config.toml
horizontal_flip = false
encoder_kernel_size = 3
fusion_encoder_parallel_block = false
Rows from block 9 of the fusion encoder of a small image-text matching model, named by matrix and row number. Rows with one number within an expert belong to one neuron, the router's apart. Each number is 128 + 32 x the weight over its row's rms, rounded and kept within 0 to 255. All counts start at 0. Numbers have three digits each.
After each expert's rows are labels from the 100 texts, of 14848, where the router gives the expert most weight on average: "tokens" is the input token at the peak. Only what is clearly more common there than usual is listed. The data: drawn branching plants.
# router: router (fusion_encoder.blocks.9.mlp.router.weight, 16x128, trained with AdamW), inputs 0-127
# up: expert up (fusion_encoder.blocks.9.mlp.up, 16x64x128), inputs 0-127
# down: expert down (fusion_encoder.blocks.9.mlp.down, 16x128x64, transposed), outputs 0-127

# expert 14
router.14:071136100108153097085117126100144156114156109118105084071113111167120132122127170138065114148125145160104097097075088089153104130127098157143108143165034168169140077088178090124114138153121116150188128179136121178145125191140172127114129067095109111147114075120119148140129135066124167164109168105060074186101115098158181176144098077165132123115109162159100149145147074161169143125116
up.0:099166098120094140058165067147095152112173159175160160189117124143152154136122134147120088135148130099156158120108120161145153141132163096139089083119097163166157144110090045142189094185151145232176115095159165165148169140125107146100119164127075130134134116108112099130105136101122123120113147048174085130084147115125095193162077145168124154114133095156145147165120137093191121089143
down.0:166109138107158112113166168154188174161065112097100105130112096054084118113166068159131174061100119133077103114115141086124177144149118140113143083149157166050132099136139183117117142118116148084115089153121098079107103113122183163164133085147123125141086140124123158137139092188096158109115129155047130131163101120125178070135179153108077088147151151098117105123131160107127200169099
up.1:148041124153116119115144151103107146138097200111096095103168188162118132044122142078116161182092101130125122116159155140113187123186117153142100152133150086120143097145174053084110073143161141109081167117178145166137136130074153121133118109123119123104164140179192122150119123224090089097105147109155129145170107151103137141083127118133131084098137141112089147047094101110144141149114
down.1:131130084154164131141158115140175134180138109116129144125118133098172138085136155137105102039151133128098140096119064173088098116132152155124119178148169177090152108095086136140130147177199121130244154171091105093109095145163069125088158117137117144146127102119151124145121153083076158131064078131105108165092156111172124104183136110078069125153071145138163124169130143143109069109139
up.2:080127130081153088086138100167109102134121114103150176172103194129117146109073145114140084124096125103186148126128104144176171156107113163112132129178147191143158129095105112130168126120200076126189120118144129160147084092135083114108099134118135044153131086174090155123113116121146080106105134062160013153161140144139106156154140109172135112173146164102153112153130120126136156068184
down.2:179136175202091138198168128113167145134126181130108127063145095149105157176156072141123151079162124140022168129137111101100133140180165133137109168073152092111133142143155154165114143140099162115105102154126126123086159131168117139179182109136155195104118164114155087132140137140133113122130108175072204039130102134087131124125138140088128084122096085139076119115148124107132125164151
up.3:101132113111157152144204116126104209100104146107132094132123132159183143150125195186096096205121106162142113098157112100132121156100132183121109145123118087130136093100149089127140105124077122125151157076189116128127188083129074097137095129071163117167145109119123182138126187127162110047151123082106147133063133118080146212121125094131155127115161103105134156158097050131142106128113
down.3:178167156147120160162055180147141095094205129170128176114100116086158189153063078104137136105143153109122177149112108103127143136151095134149160176096117092154118139154123166117192182127172109121108086165127181139136141149124159163153130088090128080083080167104144108119156089117107141151142139133100081138175158204170139103098086157094127115173104155151158122088153186115083144148175
up.4:150103127145094141106165118095147137164155145141136124135135087070110178097130155133120143175159120185124144105171149150149090071124117152192129151104097168112157110136130039088088188127142135100143178104233109133168166120113142131137141109157127135076170067143101083154093115137097141146107135120116172055089171130157133132152105130164130120048147143113134196170106097116136204140100
down.4:095086109110151134111089124145119130178124173121111120091111178137168083127106178177102106118116110101104135128104150189135158135138146130147113150176204149072097126086113154150088101165156184145188146191036154120118111130163089106151134129101029145172130159141148166138112125129105110130082082090100073120135146115108122081097160154137078133189128150170166082138114148128138064168126
tokens: "red"; "drooping"; "blossoms"

# expert 11
router.11:056131063135073099058171131125086174077172152127106079118128100128130134139104109170100085134139132186109142151115113123107091119129117153131107101129040175136153124092155150141125133154079125138183134133173186174068135146152121134135163126143103124151139132140190148133152136079144147102097161109112063210155088121201140132136086070105133114141147147142134125142077079155154088129189
up.6:128157137172144072201148120121100136097066078157142094118119184134189144092077116117144076069099123135144165155093108091106115180164090107102074124100145073138142146139097135134096136148062177205143099143108098139190176122138164087141132091145184110127116074119135143103139133128129179108180150114096120140141102087182144084079122138097131122163111137078115109103162158147109070162167
down.6:099125116109120141053079119142166107137128145090137164145163147129100139137120144151129127147110119096116146140122125110148175106076121138161127103149066131104099126108189131120154119140139054103160149068175138149198146118109145167187132115134124133113129106195119121153102120086136022194088037126124122145110134127114137213183134094124116131169075178193087158172138124111146146124082
up.7:135140108073089113123123114166185166097070185111093104128110142091137107097154198091154129104131114112129134125167150142148099173127198144180075091106152128115136117163094111120103111131119098131134118114110108079114151082115212100160104171066119137101103165090144091122165131148128072003079169128096153163082060160113116137090123105165094114160105170147126129134136136141123104151158
down.7:094116158162120115130145105115103105107145131134194130118166088169136153138115118150101156116118148141142083105064068137101080021158105104128161201125130082121120152148141152153113131083170156186125103223178136141103097175115077145140125115203115125135114115131143127184097141117060165163137085128167094129154185132158136102152134130143117196143146122142168099123085129125129160053123
up.8:107166161140142114111198181148100104138108097071144081122144121161108134139097084081097191075119121165145140120125104073109144083182089166169092134092126162115101114111060130144117115173084144134170147105103135145112096112094109163113144119151115143090112104061133144116103093112125115131100212144115132134111127142157174186112074150086147155164163167079159193124131176137143213186147
down.8:145112084144140120135082147133129168144075176152118137149131118091141121089211159145131069133194114094158123136108155194103134177093199076099122114126174081126152146139169149127110128070113120139092133116118115134118216162123105095138112168100116141182160164190131156119131120191145157115140112103091160100138117081059111106120175056153121107123151087171063138112108073111118110117096
up.9:167130156095131109122173150132175043144161127137123138156187097108060131134137048108103203116049079127147145127130154077129153099146094114111127087080108180109166082121056144120161138123120102084153098121165143134144125092144166150125151117170121138099130129047103098136119145126141154135182152150130140160138118141139122082162060111100128230149159091091139159110150136124158137148168
down.9:142124122152106124193107110158094186148085158132123137098079107136199093107150170106176123128138122078138112142111131156109139167146156069135136139092159115102076151126209176134115093144140164191070113091122144064146130157092117098144081141122085198171185125188137158106095157146150110098094118131079145085131166128122114184126130160127112062092110127113117148138092128142140112096031
up.10:149138119119180126141128171095072077162102125170152132092029135112107118179110148109168048137165163126145101199129150085100127175092085116107081145129193118138132210155108131089131153128127148127121128122114068171142192086126125099090124137090127130175110128181116104111142020154080107134128130132144124105135112131133117156148127127119121086110127085173093103151178118103068149147126
down.10:132103142108070118085089094163154144099150120119173120157175107143132129082127125125119177091114122048128172023151049145142141087128122179139122164160108131155172067118154116176070149129101113155169135179119152101167046171122103127110128128145140102109146117078121129150125209095090132145133202119153128152104089137161158116167151129143100128130134144101203108097136127169164129108102
tokens: "blossoms"; "red"; "drooping"; "leaning"

# expert 4
router.4:068098075107150089104098099095099159081143138160134107124174164165098161122116118109103106122185119123092058110166118169097085113061090175213105146176105151176118131137113147140167157133128157111138153169127140165104141181191152132124118093082151091139150141146142119147130145132180141125129069141135045206113142107171174131131115090161125126123116163075153117149160072164173149129157
up.0:176186101145108104116179147139184206141121128126157148137136104179108116089118093115064127132130122182111117057137125075096127117138068134135148109121173103083147100166150084126139110141097149111060069138107124172097104144121108100126173098152107186141071125104159137179149090174122099122081154173117170109149126136161192096132160166112116131182184158159134114154152124094200148124075
down.0:135087148080146172142123135106143084137120125098057088087095215116161170101117139112177140181159130149127122130116094167160124151130110125128084177141112142186102174083123164101161073145136119145165156108131119215123134111116180165143142188114148084162161082184164119091112170110130168134145119056149125141120180171085101142120142099175113121102131118041099114082121127131094167110146
up.1:092128048134142115142127125107116164086148085081113130141074137085127192079132203125083103081174100118119173146144092129139192088120202167165111154121084143152142118124127118129119155165134049088138138138108147131113124170191111133103079139135108137092060100139087129112185125163134157106055116164159163140142178134165152115170096129131150138090101176172151131138142103179135073124153
down.1:140103111134132123155244073142142130127075213161152134068129079099190111122099092116154141173118136124133073097110126099119107145116091154143130125126160125153151153149108141122137099073127162158062147152158119174173098024102136137144173157085160118162207150129140125142113113134120114174126145123094122130100126119074106153084116130146091147140132087131152133149125167129098215098089
up.2:162154116155134133117106152116126095105082134134091117135121138158142114159157119085119098087059133126168141184154164118169112169146057115104138109160126122096109142115076177104169151126183118199143087107115151102195178128126169119169138136183125191238120120140112130138137116100107076097227137125087085141145121095093021126103146134154120119129111098113142116140120157096133140137135
down.2:115118144084104136077098168136147117156194140126179115211119103129075111110110164168184122111132134151071160110111084163110131122106144087135121149109138174107157103148177080144073134129109140086099116150109115134089088117106088075066095065174108121072132137113132094135107139182143176180108112148172181093072108143150201070177136141104118132155115099137090125119104111144138052101112
up.3:128167112148102206142176131129134134086207144135062125111118139150159196131111112131130125122154114136160165147158115161095134129136119098161134098118072147074156119127098185113092148098104140111113172072159115083143163048107149138124153109097142142138123076071130190132128139107128103101179123124103082143185144161124178146136108142145131109008124161149170160077097155116148167150072
down.3:090142141136107116057059121138133164162080112094139097130161182142115049159072144120131083159133164098083097155084173112132177164125152110095097112113165132120066165146146076181148141154153190148154092151103150156122106150129082107145125118151099152133108175141160161121091132106107139129104167144106121143083141109120158097148105155092062138194104102175097112196082078150152058121120
up.4:161126091105137085092061120236087097113173133099109143107105171131121166094110155110130086118143181139134107140121108103129118149108141096087117160161076152125128131163159135077140148136199138138086098097125120089131149094171131183052092126101113102159129133148143152137124112147123076066133165115104094164116092173193162056153122113141127107162130137084150148075154078121089142044126
down.4:034135142171118169148199130054149206133096147166082110078135114164082107157127114133139183135126102109134168143122121143118123116151110198202110095089111116177138127087120105199140166150074112151166155154122121178131140143135062112158127118102129167133122093097160107150120163057109171156137114151111143111087157113076125123085146105086114120134140129155064161167118143121157105176150
tokens: "spreading"; "red"

# expert 2
router.2:107121051115136120071120132064113193075121097172073096100134099151132124149065099135084105133184172140107125102135089097093115117067154126148145181172096174177144136110166152127132150091118119144234100155133138170118123128160119115109109049130162066148157079141176144121200121077145166132128151103116123133163118125166161120121060100125112107170088153119144144123112115153147143118127
up.0:140156098076123176132172176091112181069191120086068134098101136116146137159071107158098172182199141130149159150145123100131137142069115071118109108111067092146120156133140146097139155064124188085115155122187160075151176113090125144173127067074106112116102123126149126142147148104131153166122131137111154152114178183150138156116111111124101114111120137181166163066077111088111164119104
down.0:110123121167143097089071115162153101143112178159147146141123193195184129142143169128107083112031123131125071126104098127139105144141117153153110118122128090106112127139141130130145110233153162150139045153076151169117113168134114131157072086067130145168130173183142130127124089084125115129132145113049127126123058067107132114103141120083132166143143125158087101157144101147147075095123
up.1:073111123120133122048065128163136125131128116133131132184122156106168116111155155159092082124177147040124155063108132132158116104108139161087119135170147120142095086091088115121082087100107099122094152081100114097131090110137143111058103172106134130116134162113087126074146164151141149112113123074152155152188117110149142148177106144154102122116153142150142084143115192135206017132164
down.1:120106137129141123087125139104172192161129145136097089088137132122102141145090208128069153160074177162108101168089166154102147124104151128167110185127113120145118183181127104106109094175196154159113106161173110150146170125115166144176138079172160198140159136130165051107131123134051127085128179132087085102070170178132147109119151137144155130122159133125108134176160087146127175115149
up.2:141160144116169080213099173083107127135138180173102144117075122114142159117081102131161098103178153177158167160076077148152157127136120161158147082086146153164117140111172161104161142209123133136153117152156138162146147112105102144133138139041115099165068138088107106124101104089146114164146128134111108185129105105179045127103093111118100128152144122131168158041103116143068125119123
down.2:102101062132125170113153090218155158091114090089108110132126126149139160108167146143101186141063126094096053051138177084094109164136102106100098195137095080082114157116142119093132119073138174114035144110116121087123138171154138161099126107113130147126151151187135145127140141168113142136144136153149119116129116156110221129124168152131109107088106117123048100148142101150142103106158
up.3:153170144129147105151119144095080075153105132128127117144159146082100148125242119161181138125056127145149116116151140125115105129168137125141174127115179138088149136056088137109117088152138080127073107165133112115136184169073173092103105127172165138124134097121065138092101133158103083138159148154152151082126169080073099101194159134114161122116139099082101101079198161158091139135160
down.3:175085119132100153202177127122159113091078095160141122157147074149114151133126140127085189124151103140176153095132181143067118086112123153112111158110131145172120164170091136155092122093133142153081211108133132077136120121131098167137199178148113167127118134096145121154137161123112078107080096173168121107109140215170109163120127144193090093110159105140107179186116171114081116131088
up.4:097146111109101153122162179085145159105158092106094102086098154055158161131061182118126158135119171100117131144163075132139115175013181062158078108127095120184130142141090115120133139080120110149157147125136133114135152109113101138195071078033109120108152142095112099118134135100108125092112146117118123151086139123137132146075108112103115134154110146160150159062094127119079165157171
down.4:140134098119165100109123109184151133110098167123132134117094146255156145114158139145117071120096107164117068104095134109112135148176062175095118118124133095087128107128183167093168153182144165120055103145136122122095125147161142111091160141107168121165074171198136198122093079114127091132124134129107169145146100124107108129115166097102158100133157108128080118205137092150156117081082
tokens: "autumn"; "red"

# expert 1
router.1:066108088155093141037142108118102151098119129154126119075174134097125114157093170104151136159120159135103171126164070104184149071096140140200116132144093115165126145067144119141128182148139169137158122140125115155093162155135147112134120044149156109123144091115111116156111104125127118081161112133136145179135078174225155131170106138109168123150083188106143082155098123183169159067134
up.0:083111141098080175150076088135102097090106172153090110103086121137196145184056164169094106107103151113174092061075096115182121106142099216125093166154103168081153141127121147087130133131147102139160143111118148140097109126108087142173097141156144092106117137127116131159117131092178110133110114092124126133140113134092086040088138144143095093083089091122112082107150055112131085166136
down.0:114163144159164079120145128144113181086133029101147103106123136097105152117149122114099132182152129111094187178142155149173100151101110161208128127109146125191149132099148089139121136165116116167081195172134168128127125088173114097100152101071090172178106129098155100101084115097081088159112151137109122170140104230140179132162133122114118174102121136094073130111124131158142084092139
up.1:090117086099038106122112120098165139086141183095072130135115134118142155156144117114102135170138094178117085129126144118139218085162093104169135118069105172084165141117074086135129139112140122088101108110086090155125108112096103107108135147110103113085041127105135088185086136151169120139125116154104132127140183103191119058143160159183093126165080140131128169090139163160135121140062
down.1:115128163172159068118173121174144141149153130112146083114123173106123103102121162158103155060130192106081157102120102053140100163086154162103139087129139088096141052105146131086084127107090076150155158143128175159103068157155158184139112161076126079102102124140119154114155126110120164137165116188134064159102118113151169167108113056115101089116177184123184115131144109125160118140094
up.2:130132119157175148123137118107128107127168139129155116099173119153096173102163100151131180086126087154160092132144141104092152074117138114085123110135123135157193142153132136085128135142161117135167135158131058156115102127118110159125154096180179129063150053147148155129066079163107095145121021135148067089085133183150173141203128133120150174154184102099108166128093184146115136106179
down.2:161135127099104135141081133158125104155146125099116155159118160090124113128113129127153099109116127101096142132110159167158122168115126141164175117043121134076133082078092193126153110164091126133144090092129176114146149129111181080156127183085125110149154164050124123085098132089157140081153160073075176164132106122088023091082106174138110109098108168159194114133134137118142101209114
up.3:132069083122139118190148163114138149084125122139125144099104188150162114098084147106155114148150141135111221181084102077159133144097135124129137147153137065099125075100085150099139178152123125127118191133158146172163191089129131127144155138094134109149114150092116165133162111066137162126187149074060144204129146157107091113062148109100144090112137156090100142124103104041118125118157
down.3:100177181103143132125117134152129126089123138060155129165112083095145103215129110178133164093150095120139084112122146170153123180136110154117139116101085097176107144131105033154165151117161165137081105115143129119150140124133076173124104123104115151166129102165140142152149111128136160089123094123154147130107119144083099212118145134092105175165107083115074083115113141231055107067148
up.4:163144088173111127188187099128138137136108177105145111108094129147161144109132130239015179146140185130139141111123073095106162038131131114183135157166139150141118156192127118081132130129155107110130146150149116126095139137087102148150116101191150115118119105107133148162148145149135148126082193151128138129034089130129151121203117127103121128129146134090083141078120164143118115112127
down.4:075122141137154096207052089123145177151156111141110131169124133099085137153102096071171132097158129138075133129125107125113146121100171115123164063107086111110146131050131140108145149157128114145233102085082147143144094154144178060169142100077122101114120151133115122145096051116157124155158123044142122128198090136156104114089104152160154118137087144136141113129125094105138072132136
tokens: "drooping"; "pink"; "night"; "red"

# expert 8
router.8:095132054129082133074110131080131110095185083138130120078173104112141139145120116170146153144140143174081155106138103114143145115059106127196160158186106161145153104103165087157165126154096146131172118198118156132092168122133129109133138093161182120158116094148124142176128157108167176134085153137104099190160089107191160142160105093127152142130153188103162172134080092194160086091099
up.6:140110094125203103130113095145099099136094192152150104136035142175111147092091152125142074146133130127136093133136090136129159163106091178166140144143103150153152098081176099144141174115134143148080154138086093143184139150148129111193128166066111124154125127149114221124163106112109108110142147132060122148126126094141133080082150106107136137129110121118141116164136104129114255120110
down.6:099133154172093125139158154130215158106111124105130129122135091119148160167096113111142107092150094132105127106131160151135130076166121153143141180096108144138094169116134125153164124101103097089156098140231176128100118123137038106123088074141170149081154162089137080140104145097155105132147123101144134096078067119090132089096109158154081094108138160122096143095136082079129030162191
up.7:145162143100080119161130099177166166119121204132075133096113193142110118128123119189153111090128144039110127113114136106098095117145117122209125111157131171127121106121167161148129176147099188125106139093172144152131075086097120124136174149095171112143101161124151141138137118139111039119180139128096156179082039148147081112068126147122070133121130124171074092120081149156132128136154
down.7:104142155158194133122148151093175160098131102073127097114112100145165155128096159083104115121133169144096111143120035142123126130135176101095078125102124080136115082172100143113165131112143144155173135147154122159097118138229167099085072102161057138140157058135143121142165185109177167137114082158165099166120164097117138139184139086091175178114113130110137144136154132093150198119141
up.8:107081161132072093107134153114077133100152141114098144130152158097132105124082090130144188077130150111134190184117096160171086140182116124177105143180146107164110145116159149175122167186109080145136104100087125095187111113109157102105149147155121171073103153090148128103097108142128089128174174124069063154167125201102101175100104143129123118167187062090189141111143144119111126088126
down.8:150151136138182101112137139145160151149108115110122115149169080122140120093163152077084168161079097125064112108121094160080139127116155101070190115103140108107142096072145144120155123051137132113149108142145114177099111159121083177140130098133081036169163094149030160163150158146103127109152141081186167104080133128156165127148181124073136136108111073097142093127165124093143141076132
up.9:120166075156086129169134094170126209130222105123127161126119112108188144118100152103095215110135132125111155172075114144084123153175120090095139057101071089180117143085115118075120174125137177110102114176175123123128098155145198153119131130115133144127150178151136190125112121163108149037157102141157116084108162117129115098108136144125105134131146146115143130102141116122074185098111
down.9:086172146095115059122118155131107173151067177152152119182128118098052106113211101104141114164101155086193071102128122104163112057105124140146125152155116151102218126130099140151127068093162134168163123156052077144150091112146082124103110160135154095114126097135108135129161105110095122145126139134121143128135103176130193116167141159038120101124125138165148104111079088135129126133141
up.10:097169146160108113146188121173111102125145167054172053179158189079117143099146123097123144137156099117144145170150147119121163110153116084070140099132129115107135121207103140134120102090163135080137114173179103168067152121153133106097166180153055090155123114136140130135117164148114186102080052132126079090140144111076153124177111171153138128155168152128117111164102174146095084103114
down.10:132149108119100142199145106081158185151109108147098147118129137111101138128123164089097134182155179069130095137109173144072040115146127130149130097142112163144126183075143127116154133144129155159115193113145119108112109132090192123124160120129074121077095096105127113188086097156127118172120089149132223104131113110195106167114115175102071103095083172171107049131099135149119106124110
tokens: "at"; "night"; "white"

# expert 10
router.10:074134080145108142119092116088154188124158105141133124096133175164065115161099152102067100119154154131089064095112066135132074148131162143176147138167111146178194138117129110096098070120148175133169129165121159166073115143155165158129112076167129112164107107110153118132102150121149163111117155145119100180168086116140166129124104076155124111151109219119090061138098091188175096111154
up.0:108106182157141107122120154120149062133114123156161142132082126145132129152138103158144204080133132115175080145159163140194155180136128140126156146121160167115114113146197155095174182123139100121056105118154087094168141093076148074147136113151151132154157158085073116080165134194102105152176118144068123118096093164162095126136101151077103094096188086130125162164120172112094166093176
down.0:151144129134134101054079125166137100129142062138140129063194128120096152078136091091102157159118115108111148169066118107102126137142089176137104120116116118086109161117056131189118065090080112152187148096118122150155130151120170185111080191136040132107145084171140088159078106098176102150140157121135100166202148151135094136104186106152123115131103165147134152143128117147129089130109
up.1:126119117202124152138113103128115125161098156127147198073117135133166123157123091121133132193165109123097114143061155098101088110154101218198141085094150148146134115110098113143090142093099140148027124119137108102172197127141123116118167166159112153102134129115153103123177102157103160081139175124120128093177084109136155130129038111101135112098135105133101094173114127121139132215077
down.1:070160144099129111126149117143113135134129106125158068156149131165138132133154214110076151043108125125126127079146077141133115111109156111103100115199148127125179139122173122136134118172196143113196137112194120131098070114053151174145144129163105095131145140158115141111123209072123088124065122120148181176067133158136079134129154088181115149148142115118078136127138125182102123103168
up.2:103114106148116167164192148075119125146196087091129094127145094166084096107151076152139094140141114090167092087081155088111132137124112100172166104143195110116135162141158120088124092104090117130076169167097132052169148125072193131123112110117108118092140120089161099144159139184113077181098156173142174130081155094153143100128172106109049106109145099124079126087138131123115100147075
down.2:134114130123114101157152077112129180126107177126151171123090124102151176153100159067144127102153101137113102118106077232122149082167180165103094147127144193096136121114108109169098074137127119143133114129167115182107123093103094102131148114191073177124085129144130123142081119140122167104096081071113095049122182191117087119144098183162160129105135201129125125151145164123089152152111
up.3:146143035071061131135118091147062127112118107052046078121108126126120127120181109134168129126118133147089105061117095140201190126074081164098067121137100137117125123154169111084161151071157118107126123129140117108142160100145154064122145120158103123139092137123142152117129122113146080143109168151126112128137170154109149079074116120100149091135146156157069152083096180152091172095140
down.3:103075164187131058131094112130186135167159129105191140121138060140161128069091181128145099120098114126156123134118128115092163089127179116097142151095131122095057136127065183157135137176125123109119135106118149122118164109114086127202184105111152131144125092081114138175098118114129128195119040122137145106089144130118130113149129160109140142125059127101201116112138096087210154118097
up.4:124121074177141132095115083145110141155133213154069102058138114100169135088089111148197105119127133150147093114159075094054116171137093133099073104158131102152100145131111163120117163096141105098138098149124052113169184133152160119171140082116116090156107157146142187080159079138093098132132130156157185156120091109204111105101111091149110098105171100153147122074118104100144123090133
down.4:128117201112103136110130167116082144130155084142122171156123113184091223132105150122115159151142167131098106138123144141138158085138077182189161142173167128055121124121159071098138091159147144142118109104145099092153112112123157102113100118081123191075090122155164108184128122117111087174135150166093108091097167154094092087081153182099131061194135160141155160089164084109134151115114
tokens: "tree"; "berries"; "blossoms"; "autumn"

# expert 3
router.3:103121081120106124111064144099192199097146087159093082103177052135126110100113117128061126149138124142065136119107136136109096112087127164158151125130118137176176127128133101080158093155128112154166136137136114176091103137091082133123095166194097135155123101099152105157123109065156155111132114152145154193207123052168168109150126116130125134175120158066103137139101169156141076085168
up.0:149131137062078113148101206160211140111119157076079134085087078139148126123120125120100186129209110149126141121181125086097163145103131102096152171079139190173089172135142137096142114136151089133092132105157151095091121065085165126143084089144102142104098154137135127106123164154130092166103178140111174190089129080118077110106137152159132151116120177110150156112117094178078131147145
down.0:127144076195142149140125115126061114127154154192157124129169116121122134114106167147132112151050108101123163135098104135144091127123125155151085159195114112110149091111121133140061153164080155134180117135146184128149170122196092120140149157117142108174156075149120141122132112118124138051165109137123109135162101179088147143129145141127147120016151029091074070128160124093154148106129
up.1:093179097129119172166186099082125172119143110132117157085084102117137190116135115096115127145140126205132151141158110185128137177140062143141099136118127142128140144132148180105161153101124176074112151143200118158094151119134086117137171144113134190112128160107084120096114138160099121117135134207149183166109135135088091095109160116146100075124164196076087097051055117149139117111173
down.1:088140153180112148084103130120119118117081142062108075192158157158134133160141178180113101097123075134111156109125139142127159098142177120155150177132131165163132102164116140111132099161143178108111130177164126169115138131102140151163087067117133084128110124176217119160105130098105173073085136101125155157150097171175198132057143134108119154152164205144106108148137197164106151121080
up.2:160083146118117168134104130110128082173101134155112064141120086161127169131128125164142135185149067118117132129136149112173110129113133138094120135120165115126097171161197102140143154080123102118099143016178106204098202149153091092144106112184143107091145169156130110118117077143144102172133128129142105071022133100122135170083123109135181102112073104090132111120113105151122102174116
down.2:143121180176185137055117105110162137127093158143125151112133174087111091196127144132126154110081161139118190148156133126071127122130112179113140119162113148160159107115079144123122161174155162133150150142114160034149114116103149111098097106046110137087125161095106179123150099082105189111121119147091107085182079172187123130134153077131096157035169118152139134138184141122114140133117
up.3:169107143124195082144121150094131183141090162135142101098188119100112155144127065183093235127127058152174132099120123162187161182126093157192125138078130142159141112120153113120148120149160129162074110179171108204126094137145124112139177073110145107127118142114108156129071111118038104147103151109122156145084082145108107139098130087119119135109136127090082129141142119152110136120179
down.3:143165111105088185049045127170121101130130114136135144120081196139149161117073165149143115167124138104148138137061119081101173101071131072127112137133101126156097083163120161150127127134068064126115124137074112152151138173109176113154137128108128114129137202132096194022144139111177112135151148083122108127142172152126151156115129157133178133146137133143108130105073104065154129103150
up.4:138156082134157098137134100125073131099171109082109135102118128069174122163131144138088156135199208129104164155169158135136105151165105154184145105081150108185150162140148094135140157092119153175038108149194120133133154099080174166122190084056102111195115153137131144102127130090136109125098111121093150103135089143156184150130091128122098136115124159093145133115095170210121118101115
down.4:059148151121136123108113133069163166177130158087143117124192138215140139090096165155166083159123137105118116035087063153176137118115175130175140135145161146063139125097109155141068114152116139161165119131087166199155159129142105143121120105134129173094103128150137119164118117102133126133077075172164090112104143165094136130135147119116120147131153168226154093144166107082140152167127
tokens: "tree"; "autumn"